Weights of a small self-supervised image encoder: 18200 steps.
Rows from block 4 of a small self-supervised image encoder, named by matrix and row number. Rows with one number belong to one neuron. Each number is 200 + 40 x the weight over its row's rms, rounded and kept within 0 to 999. All counts start at 0.
After each neuron's rows are labels from the 100 images, of 14976, where the neuron reaches its largest size: "top examples" is what is common among them. Only what is clearly more common there than usual is listed. The data: made-up waving flags.
# gate: MLP gate (model.blocks.4.mlp.gate.weight, 512x192), inputs 0-47
# fc1: MLP up (model.blocks.4.mlp.fc1.weight, 512x192), inputs 0-47
# fc2: MLP down (model.blocks.4.mlp.fc2.weight, 192x512, transposed), outputs 0-47

gate.131,200,200,196,172,200,202,198,200,200,135,200,199,200,200,200,201,200,199,444,199,200,200,200,200,200,196,200,200,195,200,200,200,200,200,201,203,200,233,235,200,201,200,200,200,200,200,199,200
fc1.131,200,200,181,209,235,218,198,200,200,205,189,210,199,200,198,200,200,199,199,198,225,196,200,200,199,199,226,199,439,235,248,243,201,200,202,203,201,200,201,208,165,200,202,207,182,200,200,200
fc2.131,203,200,200,200,200,200,200,200,200,199,200,220,200,200,200,200,200,200,242,200,200,200,201,200,202,148,200,201,201,200,200,204,200,200,200,207,244,200,200,198,200,169,200,199,193,200,200,265
top examples: emblem: no emblem; grey; plain field

gate.147,200,233,190,200,200,199,195,200,200,199,202,194,200,198,201,200,199,197,200,186,200,198,203,198,208,200,199,201,199,182,199,219,200,204,191,209,178,200,200,480,201,197,200,199,201,200,199,200
fc1.147,200,162,206,199,199,200,199,200,200,165,200,200,200,200,198,200,200,202,283,221,200,200,200,220,199,200,197,199,194,206,200,20,200,118,200,200,236,200,200,200,232,200,200,200,200,196,199,204
fc2.147,200,200,200,192,167,200,201,200,200,199,200,200,392,200,183,200,205,200,200,200,200,200,222,164,200,200,200,193,200,200,196,119,200,199,249,201,200,183,200,175,199,200,200,200,200,200,186,204
top examples: black; plain field

gate.175,228,194,219,202,201,200,192,236,233,186,200,250,191,197,198,190,176,198,364,211,200,199,198,255,200,189,201,200,201,204,303,201,252,277,200,199,298,201,138,227,196,200,224,196,203,213,72,199
fc1.175,200,200,289,201,194,196,186,200,200,167,196,200,200,220,200,200,200,200,220,200,200,200,200,200,365,200,200,200,200,200,207,200,200,200,198,210,214,202,309,201,202,67,200,198,200,200,114,197
fc2.175,200,198,200,229,200,200,196,201,205,244,200,202,202,200,201,200,212,200,200,194,200,200,206,200,0,157,200,200,215,199,200,200,201,200,217,200,200,221,192,200,200,147,200,205,200,200,240,200
top examples: white

gate.428,201,120,200,274,237,220,200,198,191,200,197,216,201,277,200,299,197,200,201,200,202,200,201,192,200,200,200,210,200,214,211,200,199,362,206,200,201,197,200,200,200,198,199,211,201,204,180,200
fc1.428,201,200,201,199,192,198,194,200,203,200,221,203,201,200,209,253,193,201,200,171,184,202,219,205,200,200,198,265,190,198,200,180,200,197,200,200,193,202,199,200,214,265,199,198,206,200,218,200
fc2.428,199,195,200,200,200,200,199,198,199,200,200,200,201,200,199,200,232,200,217,177,14,201,200,240,170,199,199,200,151,200,288,200,236,59,200,200,215,200,200,200,295,201,201,200,200,200,200,328
top examples: white; pink

gate.229,199,228,200,178,156,200,244,200,210,200,200,201,194,201,200,200,214,224,200,230,200,196,237,200,200,189,200,200,200,244,157,420,200,197,188,201,199,200,167,200,204,197,202,200,199,216,201,200
fc1.229,159,199,200,200,205,201,200,125,199,200,234,200,202,200,199,289,198,200,200,193,141,200,200,215,200,261,181,203,197,200,328,168,202,208,310,201,200,200,199,200,199,200,201,200,203,200,197,199
fc2.229,200,201,204,189,219,200,200,198,201,201,200,169,190,200,200,193,200,200,296,204,201,200,199,200,180,108,201,193,200,204,200,223,198,297,164,200,200,215,219,241,116,200,202,198,207,200,199,294
top examples: grey

gate.125,191,200,192,194,204,203,200,200,247,200,184,200,194,194,201,247,200,199,200,200,215,192,211,201,109,193,203,135,201,213,200,330,199,199,199,217,200,200,200,208,55,227,201,201,197,200,201,200
fc1.125,46,196,200,157,200,200,200,198,200,200,164,199,200,201,182,241,200,199,200,200,200,113,147,201,200,199,200,200,200,295,200,200,157,49,195,228,209,200,199,201,239,200,199,200,170,199,200,208
fc2.125,199,198,200,200,193,200,201,199,200,200,200,200,201,200,202,201,202,202,200,197,200,201,201,200,200,190,200,119,200,184,200,200,200,161,200,201,200,200,200,200,200,200,200,202,183,200,200,223
top examples: black; white

gate.424,207,272,202,274,204,200,200,201,197,216,204,200,199,197,197,340,227,200,200,204,199,209,202,200,203,153,200,200,199,200,195,137,201,201,231,199,199,198,199,206,228,282,207,200,199,206,204,157
fc1.424,201,201,201,226,234,200,195,202,194,118,200,199,230,198,233,329,200,200,268,198,200,199,198,200,200,198,200,251,200,177,200,150,225,200,200,228,203,211,213,178,359,200,191,200,227,197,200,200
fc2.424,200,192,205,200,200,200,200,200,202,199,257,200,161,201,199,0,199,200,200,197,197,200,200,203,201,200,195,200,156,194,200,218,200,201,200,195,198,198,200,212,200,200,207,200,197,200,201,200
top examples: green

gate.481,252,198,196,157,47,200,200,199,203,200,199,204,206,200,200,0,186,201,200,200,200,201,209,200,200,328,200,111,199,108,200,200,204,196,199,200,200,184,200,200,200,197,200,154,201,200,221,204
fc1.481,212,204,198,200,174,197,198,203,201,200,200,195,198,193,200,200,204,186,199,202,108,200,201,202,200,254,0,200,198,189,201,200,200,199,200,199,201,200,201,201,200,193,200,202,199,196,200,202
fc2.481,200,200,205,200,209,200,201,200,199,199,200,200,196,200,200,203,207,201,199,201,199,200,200,226,205,149,156,443,200,200,345,200,332,200,201,200,211,200,200,200,200,201,240,200,200,200,200,201
top examples: orange; purple; yellow

gate.356,200,201,201,201,199,202,202,198,204,225,271,225,264,195,196,281,211,212,197,198,161,223,150,207,183,193,201,200,188,200,270,213,201,200,288,168,199,177,199,213,200,216,213,200,199,232,216,199
fc1.356,201,0,200,200,181,201,200,202,199,200,200,200,161,198,203,192,223,200,199,177,201,139,199,199,204,200,197,200,250,199,199,197,200,205,201,199,191,213,199,200,199,201,199,200,203,201,201,200
fc2.356,181,217,197,200,199,200,223,139,200,200,202,201,219,218,229,200,198,201,218,275,210,311,214,193,215,213,213,190,228,200,196,225,194,201,202,200,200,199,208,146,176,199,203,200,194,200,190,236
top examples: red; purple

gate.301,200,200,200,200,200,200,178,199,197,200,200,200,200,200,200,199,199,197,200,195,200,74,191,200,0,200,201,198,200,197,204,200,199,196,274,197,208,198,216,200,199,177,200,186,203,200,200,186
fc1.301,241,201,200,200,179,202,214,200,224,200,200,238,199,181,220,200,200,235,200,200,200,200,201,200,200,270,200,200,200,200,200,243,200,200,202,157,215,178,200,201,23,336,201,201,199,200,200,200
fc2.301,200,205,201,200,239,200,174,201,200,200,197,202,200,200,199,243,220,200,211,200,201,200,200,201,200,78,187,200,200,206,213,130,263,199,120,201,200,199,199,200,519,200,198,200,199,200,200,200
top examples: white; emblem: no emblem; black; grey

gate.402,210,199,200,157,199,205,201,199,204,201,199,200,242,201,201,149,195,202,200,220,198,197,200,200,201,204,200,201,200,203,200,201,200,201,195,200,200,142,201,200,130,201,202,198,198,201,200,200
fc1.402,208,203,200,189,197,201,200,199,201,200,200,200,250,201,196,201,200,165,137,200,200,199,179,283,200,293,200,200,200,204,202,235,200,200,195,181,162,139,203,200,147,199,206,155,158,202,200,200
fc2.402,201,0,201,199,201,200,200,200,203,229,200,199,200,199,200,200,202,200,200,249,200,205,200,200,209,149,200,200,199,200,201,193,200,199,201,179,200,199,199,204,261,200,200,201,204,200,200,176
top examples: blue

gate.358,201,0,200,200,200,164,200,200,195,200,157,200,202,190,170,214,199,200,200,201,200,200,200,202,200,200,200,200,200,199,200,200,200,200,134,197,201,200,200,200,203,200,200,200,200,200,113,224
fc1.358,267,205,201,337,202,206,197,199,195,200,195,212,200,202,200,201,195,200,201,201,243,199,200,134,200,200,401,200,200,201,207,199,200,200,201,200,289,199,200,201,216,205,200,200,201,203,187,200
fc2.358,200,199,200,200,200,200,201,200,202,203,200,201,169,200,200,200,198,200,199,243,409,192,201,197,202,200,279,200,200,199,200,200,201,222,201,200,191,199,232,200,198,199,200,177,200,200,200,200
top examples: white; pink

gate.113,200,274,198,200,200,200,203,201,200,200,214,201,199,201,187,203,201,198,199,206,198,200,203,200,200,200,200,197,203,199,200,200,219,200,208,200,201,196,199,200,199,201,200,200,196,200,195,200
fc1.113,196,404,192,205,199,200,208,200,202,216,200,200,197,201,200,82,201,199,199,201,200,230,201,200,200,200,201,198,200,200,200,200,201,200,200,198,201,199,190,250,200,200,200,199,200,199,200,201
fc2.113,200,199,200,200,200,200,198,200,200,217,196,200,200,197,200,391,199,168,200,201,200,117,201,198,195,200,200,199,201,200,200,200,200,196,200,198,200,200,199,199,200,200,141,201,202,200,199,129
top examples: red

gate.179,228,202,200,200,199,206,200,198,200,200,200,200,167,209,209,200,200,219,200,200,200,200,200,200,0,200,200,200,200,202,200,200,200,199,200,200,199,189,198,200,200,217,200,201,200,195,201,200
fc1.179,199,201,199,201,200,204,200,199,200,205,200,202,197,204,202,149,203,200,200,200,201,199,211,200,198,200,205,200,317,201,201,265,199,200,291,198,199,191,202,0,173,200,200,208,199,184,201,194
fc2.179,200,200,200,203,201,200,204,200,201,200,199,200,200,201,199,201,200,200,200,200,200,200,202,199,320,200,200,198,201,200,200,200,200,200,200,200,200,188,198,200,200,200,199,201,198,200,204,202
top examples: emblem: no emblem; white; black; grey

gate.167,202,316,199,183,200,200,262,199,200,205,199,202,190,186,138,200,206,200,200,212,199,337,201,212,204,191,211,194,205,214,220,201,195,205,209,200,202,193,196,220,200,231,201,200,181,200,200,199
fc1.167,200,0,200,195,201,200,163,189,200,193,201,220,200,212,233,200,200,211,200,0,201,200,200,202,198,199,198,201,200,199,208,198,201,198,212,201,200,190,202,199,236,200,214,220,202,201,200,206
fc2.167,192,208,235,203,0,200,238,200,183,182,223,200,200,207,168,201,211,200,200,201,185,216,198,246,203,201,194,203,136,193,202,236,201,211,207,200,200,200,207,199,198,200,260,181,229,200,241,207
top examples: brown; red

gate.70,301,202,200,201,190,215,201,195,201,200,200,225,193,210,199,198,201,214,200,200,200,200,200,200,0,200,200,200,200,209,248,200,200,195,227,199,219,141,191,200,200,201,207,200,200,202,239,201
fc1.70,219,201,199,202,199,206,201,199,201,202,200,205,196,201,197,178,204,200,200,200,201,181,212,200,194,200,207,200,366,202,215,303,199,200,350,179,199,159,200,3,86,200,200,201,198,174,202,194
fc2.70,200,200,200,202,201,200,214,200,201,200,199,200,200,201,199,201,199,200,199,200,200,200,201,200,478,200,200,198,201,200,200,200,200,200,200,200,200,135,196,200,200,200,199,201,196,200,204,201
top examples: emblem: no emblem; black; white; grey

gate.461,200,209,200,201,201,199,202,199,201,226,206,222,200,150,198,200,188,195,192,72,166,172,200,202,235,201,200,221,201,158,215,242,200,200,200,199,168,171,201,201,184,200,203,176,199,206,196,165
fc1.461,199,213,200,200,200,200,200,200,199,200,208,199,200,199,214,201,200,207,209,214,200,200,201,199,200,200,197,200,200,199,200,199,200,202,195,200,200,208,187,200,213,200,200,200,200,204,245,217
fc2.461,200,199,199,198,200,200,178,200,200,200,189,200,146,200,200,200,198,201,199,138,214,161,200,193,200,201,245,198,201,201,194,202,174,189,201,200,200,200,201,270,177,200,200,200,193,200,197,201
top examples: teal

gate.393,238,173,201,206,197,200,190,199,200,355,200,200,265,174,200,199,201,197,201,199,38,200,196,203,201,200,145,202,199,125,207,165,201,182,172,175,174,201,200,200,203,200,200,201,199,190,204,202
fc1.393,217,200,199,200,200,204,166,201,199,287,208,212,213,179,209,200,201,196,200,200,0,202,216,227,201,200,0,200,200,186,202,184,199,225,201,200,200,204,204,237,199,198,200,201,200,181,200,200
fc2.393,199,200,361,200,200,200,199,200,177,202,200,199,197,202,184,207,199,199,200,188,200,205,190,343,200,74,180,217,200,200,488,200,416,198,200,197,200,196,206,200,201,172,200,192,200,200,162,200
top examples: brown

gate.133,200,200,200,181,208,199,215,201,201,201,136,153,200,199,200,200,200,198,196,201,200,186,200,203,200,200,202,156,202,198,200,199,0,200,200,200,201,43,200,201,266,193,199,200,151,199,199,200
fc1.133,199,207,200,200,204,200,202,200,201,190,199,200,200,223,235,200,198,200,199,200,243,200,200,200,202,202,524,195,200,199,261,219,200,203,201,200,201,223,218,201,198,106,200,200,200,200,199,199
fc2.133,200,190,200,7,199,200,201,200,177,204,200,201,200,285,201,200,154,200,199,199,378,200,200,200,200,200,201,194,201,200,201,223,201,201,200,200,194,169,204,200,199,166,200,201,200,200,20,200
top examples: white

gate.278,197,201,197,199,201,218,203,200,201,213,207,200,197,147,210,200,206,228,200,193,200,198,201,200,200,211,200,200,226,200,201,263,200,482,240,200,199,99,228,204,0,263,200,204,200,200,227,196
fc1.278,200,255,218,200,202,203,203,201,193,200,200,204,210,190,199,200,200,201,208,175,200,200,203,145,208,200,191,199,200,200,200,228,201,305,200,92,203,201,204,241,34,208,206,199,223,252,200,200
fc2.278,200,200,200,200,202,200,200,192,200,200,201,204,200,165,169,200,210,201,200,200,200,193,199,354,198,193,200,201,199,212,212,200,200,177,200,199,199,200,200,202,203,200,214,199,167,200,187,291
top examples: black